Rows from block 2 of a small CTC image transcriber, named by matrix and row number. Rows with one number belong to one neuron. Each number is 50 + 15 x the weight over its row's rms, rounded and kept within 0 to 99. All counts start at 0.
After each neuron's rows are labels from the 100 images, of 14976, where the neuron reaches its largest size: "strongest on" is what is common among them; "peak on" is the class under the peak. Only what is clearly more common there than usual is listed. The data: short English words printed on busy colour backdrops. In brackets: how many of the 100.
# gate: MLP gate (model.blocks.2.mlp.gate.weight, 1024x512), inputs 86-171
# fc1: MLP up (model.blocks.2.mlp.fc1.weight, 1024x512), inputs 86-171
# fc2: MLP down (model.blocks.2.mlp.fc2.weight, 512x1024, transposed), outputs 86-171

gate.433:55 68 41 32 51 49 56 17 50 44 44 45 38 40 59 37 42 47 64 36 68 55 61 59 69 71 76 18 30 36 43 70 46 34 44 67 36 42 22 50 46 32 40 36 57 45 56 53 32 32 54 67 72 34 31 40 78 75 53 45 64 48 60 39 53 52 56 40 59 47 39 44 35 28 54 41 81 20 13 61 62 58 60 39 51 73
fc1.433:62 53 64 62 64 70 46 49 49 61 61 67 25 70 41 53 63 61 32 64 48 40 39 72 66 58 66 42 37 23 26 46 87 55 81 62 57 20 48 55 45 26 59 29 70 47 38 57 57 57 72 74 48 65 73 66 56 50 48 70 52 80 69 56 38 43 46 64 46 49 53 60 49 58 45 32 53 21 38 53 31 74 48 37 71 52
fc2.433:32 60 61 45 24 56 53 79 26 42 60 52 44 62 64 50 43 45 48 48 40 42 48 33 48 64 61 62 51 51 41 47 51 43 42 42 18 61 23 37 57 43 67 24 32 63 38 36 25 69 54 27 58 32 69 27 48 39 53 34 39 42 29 66 31 33 40 27 80 45 53 41 57 39 47 74 37 40 73 75 79 37 34 50 45 70
strongest on: the letter o (78)
peak on: letter o (25)

gate.229:69 78 33 38 62 69 33 44 48 33 59 21 60 42 30 55 57 28 23 33 51 54 62 43 54 56 47 71 54 73 42 46 49 48 27 47 46 53 52 47 55 54 58 44 50 36 78 69 67 43 61 58 30 41 52 72 66 39 38 54 47 42 61 54 63 56 46 58 53 41 59 46 50 38 65 71 39 68 23 61 65 60 34 63 52 50
fc1.229:43 32 62 57 53 48 24 62 75 53 22 74 25 51 58 23 52 72 71 63 54 46 51 56 34 24 45 34 51 56 45 35 38 63 94 60 68 19 77 52 51 44 38 53 44 58 30 64 46 56 24 33 68 45 40 44 40 60 58 61 66 51 40 81 63 64 50 41 57 58 47 49 64 66 23 54 46 23 90 38 33 28 50 69 33 51
fc2.229:58 75 39 42 45 43 71 30 49 45 55 61 57 44 22 40 17 60 16 35 77 79 62 32 43 43 59 43 26 65 50 67 72 77 50 50 58 55 71 53 55 46 76 45 60 70 39 38 54 42 53 53 68 40 31 39 46 42 36 54 61 62 35 46 86 34 53 41 39 55 52 67 38 38 25 54 36 50 27 60 22 67 43 66 46 62
strongest on: the letter a (65)
peak on: letter a (25)

gate.616:54 50 67 45 46 60 45 50 50 41 63 39 53 48 42 69 40 37 63 37 72 69 23 60 50 51 51 57 61 64 42 38 57 41 48 55 67 47 37 48 35 71 62 51 36 47 65 38 39 40 62 44 38 43 36 58 53 23 54 69 24 75 29 62 63 46 30 58 32 32 67 45 44 35 58 58 61 22 60 28 38 47 38 65 43 62
fc1.616:48 73 63 63 36 27 11 10 36 91 42 33 38 45 37 43 69 42 29 62 63 49 67 45 27 43 22 44 46 59 67 41 50 47 43 49 34 60 52 54 73 41 48 33 37 41 43 50 75 58 43 42 35 49 69 64 55 50 49 49 55 48 59 33 62 38 48 20 56 65 43 31 40 78 25 34 65 46 51 60 55 13 44 56 38 65
fc2.616:41 55 24 27 51 48 60 43 69 55 70 39 50 51 55 56 40 91 48 68 57 58 58 58 43 39 53 27 40 38 40 43 28 52 59 58 78 42 49 60 69 27 37 45 62 80 30 83 60 68 53 38 33 50 45 33 37 45 35 36 39 50 64 41 55 66 58 62 56 61 56 31 64 51 54 33 56 44 27 35 62 61 45 32 56 34
strongest on: the letter a (100); capitals (89)
peak on: letter a (25)

gate.735:38 62 37 20 19 53 54 67 51 32 55 40 45 30 70 52 33 65 84 47 24 61 79 53 71 45 46 37 37 58 58 29 32 21 43 23 59 47 60 53 52 53 27 48 47 70 56 79 43 18 57 58 58 70 49 54 81 70 36 40 31 43 36 54 51 29 37 49 67 31 46 43 58 44 48 55 64 58 20 33 30 24 50 82 53 59
fc1.735:44 65 54 45 72 54 45 61 56 60 37 53 71 52 21 50 89 27 46 39 42 33 45 14 40 76 69 35 39 38 48 53 61 62 58 52 34 71 15 55 45 56 37 67 45 53 45 55 51 54 41 42 61 24 68 75 33 39 61 58 57 38 47 65 39 45 41 65 44 49 65 63 51 64 38 44 65 35 50 75 54 53 48 14 60 55
fc2.735:69 68 59 55 31 49 34 43 38 39 24 56 44 70 56 43 63 53 51 52 36 58 63 46 47 41 54 75 30 42 45 30 61 44 59 52 48 49 81 56 62 71 26 18 42 57 64 36 44 39 34 69 39 30 60 59 40 54 57 37 48 88 38 85 42 28 62 46 63 35 84 73 52 33 37 52 30 52 19 40 81 41 46 23 52 38
strongest on: the letter d (94)
peak on: letter d (64)

gate.77:69 96 68 66 52 55 43 38 38 61 38 37 54 49 56 56 50 44 48 41 31 58 80 36 53 51 31 60 61 42 44 74 54 51 39 81 54 54 49 61 37 67 72 65 48 44 43 70 56 63 27 39 56 53 48 43 49 49 67 35 43 54 41 35 75 53 61 68 53 61 56 52 46 73 66 29 74 46 28 51 53 52 49 73 27 42
fc1.77:31 54 29 77 41 48 53 34 72 75 66 42 81 40 56 70 80 62 41 55 38 56 49 35 85 43 55 53 31 45 34 16 34 58 52 67 58 71 49 21 46 44 45 60 48 59 46 39 58 34 25 60 48 47 59 60 58 27 46 34 58 39 22 43 56 34 33 70 66 63 36 48 48 29 64 47 47 64 61 34 46 53 54 33 43 56
fc2.77:58 61 67 23 53 42 41 32 32 28 90 26 66 51 39 39 43 61 52 20 48 47 47 69 63 65 34 53 50 53 29 26 41 35 40 48 56 60 41 39 47 72 67 18 39 66 58 52 69 43 66 59 15 61 70 34 37 87 46 53 62 48 63 51 66 53 31 31 55 67 33 52 26 61 45 50 50 52 64 72 56 63 46 84 56 63
strongest on: the letter a (90)
peak on: letter a (64)

gate.632:59 43 40 47 47 47 52 45 53 41 60 55 18 63 41 59 44 65 31 46 84 56 89 30 71 38 67 47 46 06 38 49 35 63 35 55 36 39 44 32 63 71 56 68 40 47 47 65 54 36 23 49 36 48 33 41 55 39 70 44 62 34 61 62 34 55 77 62 37 48 22 40 17 48 56 51 35 58 61 56 29 41 68 53 32 29
fc1.632:55 76 37 60 50 37 68 65 44 06 52 26 28 55 68 27 76 34 48 58 46 68 71 55 65 61 57 38 65 60 36 48 41 39 53 65 58 15 33 54 39 55 43 55 63 24 53 25 13 36 37 44 43 20 49 49 68 40 54 65 63 61 45 51 58 48 70 52 40 57 45 43 28 48 30 49 53 78 53 43 37 48 66 65 60 60
fc2.632:36 42 64 38 56 41 22 54 33 54 34 50 40 45 53 77 43 56 29 57 42 48 54 33 52 55 69 44 84 63 19 72 76 49 34 56 52 39 31 55 55 40 71 24 66 02 35 47 37 58 57 79 63 82 22 19 62 37 57 38 69 43 55 00 62 52 29 41 33 61 75 55 62 80 72 52 50 59 45 59 78 34 41 32 35 81
strongest on: the letter d (69)
peak on: letter d (31)

gate.621:44 76 42 81 43 47 40 76 62 25 72 49 22 47 46 51 53 43 36 32 29 49 33 73 20 25 46 24 56 46 72 52 59 41 57 49 50 47 53 28 54 49 52 58 55 31 57 87 54 39 50 59 61 50 44 45 46 54 29 67 38 43 33 65 46 58 65 54 54 47 29 65 63 47 69 57 39 22 53 56 41 58 70 48 70 51
fc1.621:74 33 62 15 33 37 44 60 55 34 65 71 43 36 44 41 54 51 69 70 78 55 42 53 35 40 37 73 54 47 69 43 41 49 51 64 50 68 36 53 42 35 70 59 75 60 46 35 53 46 26 65 89 52 83 31 59 68 41 76 42 48 32 41 32 51 39 38 50 47 70 55 39 59 33 39 53 33 42 33 77 48 64 55 72 44
fc2.621:55 59 46 73 10 57 63 38 66 54 82 75 61 74 69 61 45 59 87 45 30 40 66 31 67 69 39 52 68 63 49 44 48 60 47 14 77 57 39 39 60 32 62 66 54 46 61 67 50 28 49 36 47 45 55 63 38 56 45 38 57 47 63 70 63 36 50 31 62 55 36 73 40 41 34 39 49 67 56 35 47 51 35 35 45 30
strongest on: the letter d (88)
peak on: letter d (49)

gate.707:63 83 56 39 65 28 44 24 31 53 48 54 46 43 40 75 66 29 35 40 32 76 38 69 43 50 71 46 44 55 37 71 40 39 07 28 46 38 47 48 36 69 52 38 29 29 35 63 56 48 42 61 09 70 41 33 45 50 43 44 37 80 60 37 29 73 62 54 48 30 57 50 54 35 35 47 54 53 47 56 41 62 37 53 46 43
fc1.707:90 52 55 36 38 32 63 27 31 21 28 32 48 43 39 44 26 34 32 40 55 69 37 59 35 38 60 33 57 56 59 56 29 59 21 26 48 26 39 41 55 68 47 47 06 53 24 60 34 40 56 65 31 40 42 36 51 27 44 30 44 72 39 54 48 54 67 32 48 22 32 56 51 44 29 56 55 52 58 30 53 62 48 73 24 41
fc2.707:46 70 77 33 61 47 59 77 45 58 55 60 46 47 46 53 37 30 49 58 69 46 27 60 34 61 64 38 44 65 44 49 60 50 24 46 53 37 68 53 22 37 54 48 67 65 57 59 32 28 56 31 75 35 64 73 32 47 52 48 49 49 69 39 28 68 42 72 50 70 52 58 37 46 47 55 34 47 32 28 33 63 34 39 70 45
strongest on: the letter d (46); the letter b (29)
peak on: letter d (25)

gate.614:51 38 45 70 60 64 54 46 47 33 83 67 63 26 49 54 33 44 54 62 64 54 30 47 59 53 14 26 59 52 60 60 47 45 55 59 62 44 45 81 25 37 50 42 29 58 61 50 45 59 33 36 47 65 50 62 45 48 38 34 28 47 52 57 43 47 82 41 43 40 39 27 64 68 47 58 59 54 39 44 53 84 54 54 82 40
fc1.614:16 54 56 22 30 49 23 43 45 61 51 48 52 79 56 86 63 61 72 34 49 79 45 38 68 46 65 64 34 67 30 59 66 74 68 44 60 31 41 18 41 68 65 40 57 24 32 61 62 37 32 62 46 48 22 06 20 79 29 35 68 53 51 61 43 66 50 38 43 32 67 42 14 51 52 22 28 34 49 79 59 47 59 40 40 53
fc2.614:62 28 64 51 46 28 64 39 52 34 50 51 34 64 30 44 46 69 36 45 70 49 71 54 51 58 59 51 51 72 47 45 48 84 53 39 44 47 43 53 29 48 29 32 27 73 58 19 46 37 84 39 55 49 26 68 63 35 77 44 89 72 37 57 99 51 65 57 38 58 39 38 58 85 64 44 36 36 25 64 46 60 37 64 67 37
strongest on: the letter a (99); capitals (87)
peak on: letter a (34)

gate.709:65 20 51 39 61 39 33 72 48 49 24 46 57 63 53 54 60 74 34 67 60 32 63 34 28 40 54 61 33 75 37 62 68 39 36 24 39 59 26 61 69 45 39 38 36 55 69 22 46 44 62 69 63 41 10 65 55 54 35 61 46 78 56 27 41 51 60 71 49 22 55 70 67 48 50 73 54 28 71 70 61 26 42 49 60 46
fc1.709:50 69 40 43 51 51 81 34 39 39 46 53 66 70 25 51 70 62 43 36 31 37 45 54 36 43 39 56 45 31 93 68 53 41 53 43 38 76 64 40 50 54 55 99 70 47 57 32 55 52 52 66 48 66 64 43 83 46 49 40 45 54 47 35 30 51 70 32 29 51 59 43 70 27 32 31 46 18 58 50 41 27 64 41 44 18
fc2.709:29 60 44 28 69 46 61 74 69 42 77 56 37 37 86 41 50 59 40 28 55 73 48 36 42 51 59 53 41 76 43 28 52 49 32 27 18 45 32 49 73 13 33 14 54 36 43 77 58 18 54 77 43 47 59 58 31 67 47 44 89 99 51 41 65 37 40 59 53 70 38 35 48 49 31 48 40 58 41 42 56 56 77 39 83 47
strongest on: the letter a (98); the letter m (26)
peak on: letter a (39)

gate.381:50 65 44 64 65 17 51 48 35 47 64 42 22 43 23 65 38 69 51 62 58 52 62 42 38 50 46 36 43 55 63 52 40 68 32 48 63 51 68 88 68 51 75 44 62 47 52 76 27 27 30 59 52 62 40 54 40 21 22 70 48 46 51 23 50 38 39 18 58 52 48 15 63 54 46 48 64 65 41 33 53 50 16 54 62 62
fc1.381:43 29 61 20 53 66 48 56 47 32 80 62 48 44 29 50 47 53 32 32 36 43 14 40 32 59 48 35 51 55 23 79 46 30 48 53 34 24 42 50 57 60 42 51 69 26 57 46 53 77 47 45 50 88 80 48 30 94 75 48 50 39 56 62 69 63 20 51 39 54 54 63 44 50 61 49 46 27 87 40 45 66 38 78 27 34
fc2.381:43 53 45 68 35 50 49 41 14 64 42 45 35 55 52 65 69 39 57 37 43 56 59 65 88 41 51 49 29 29 52 49 27 82 28 59 60 46 48 84 44 43 99 23 47 64 30 62 61 37 36 38 61 40 34 49 31 58 82 47 38 41 26 41 34 70 39 54 30 61 49 48 67 28 65 46 46 47 49 58 38 52 59 62 67 31
strongest on: the letter e (62); the letter g (27)
peak on: letter e (30)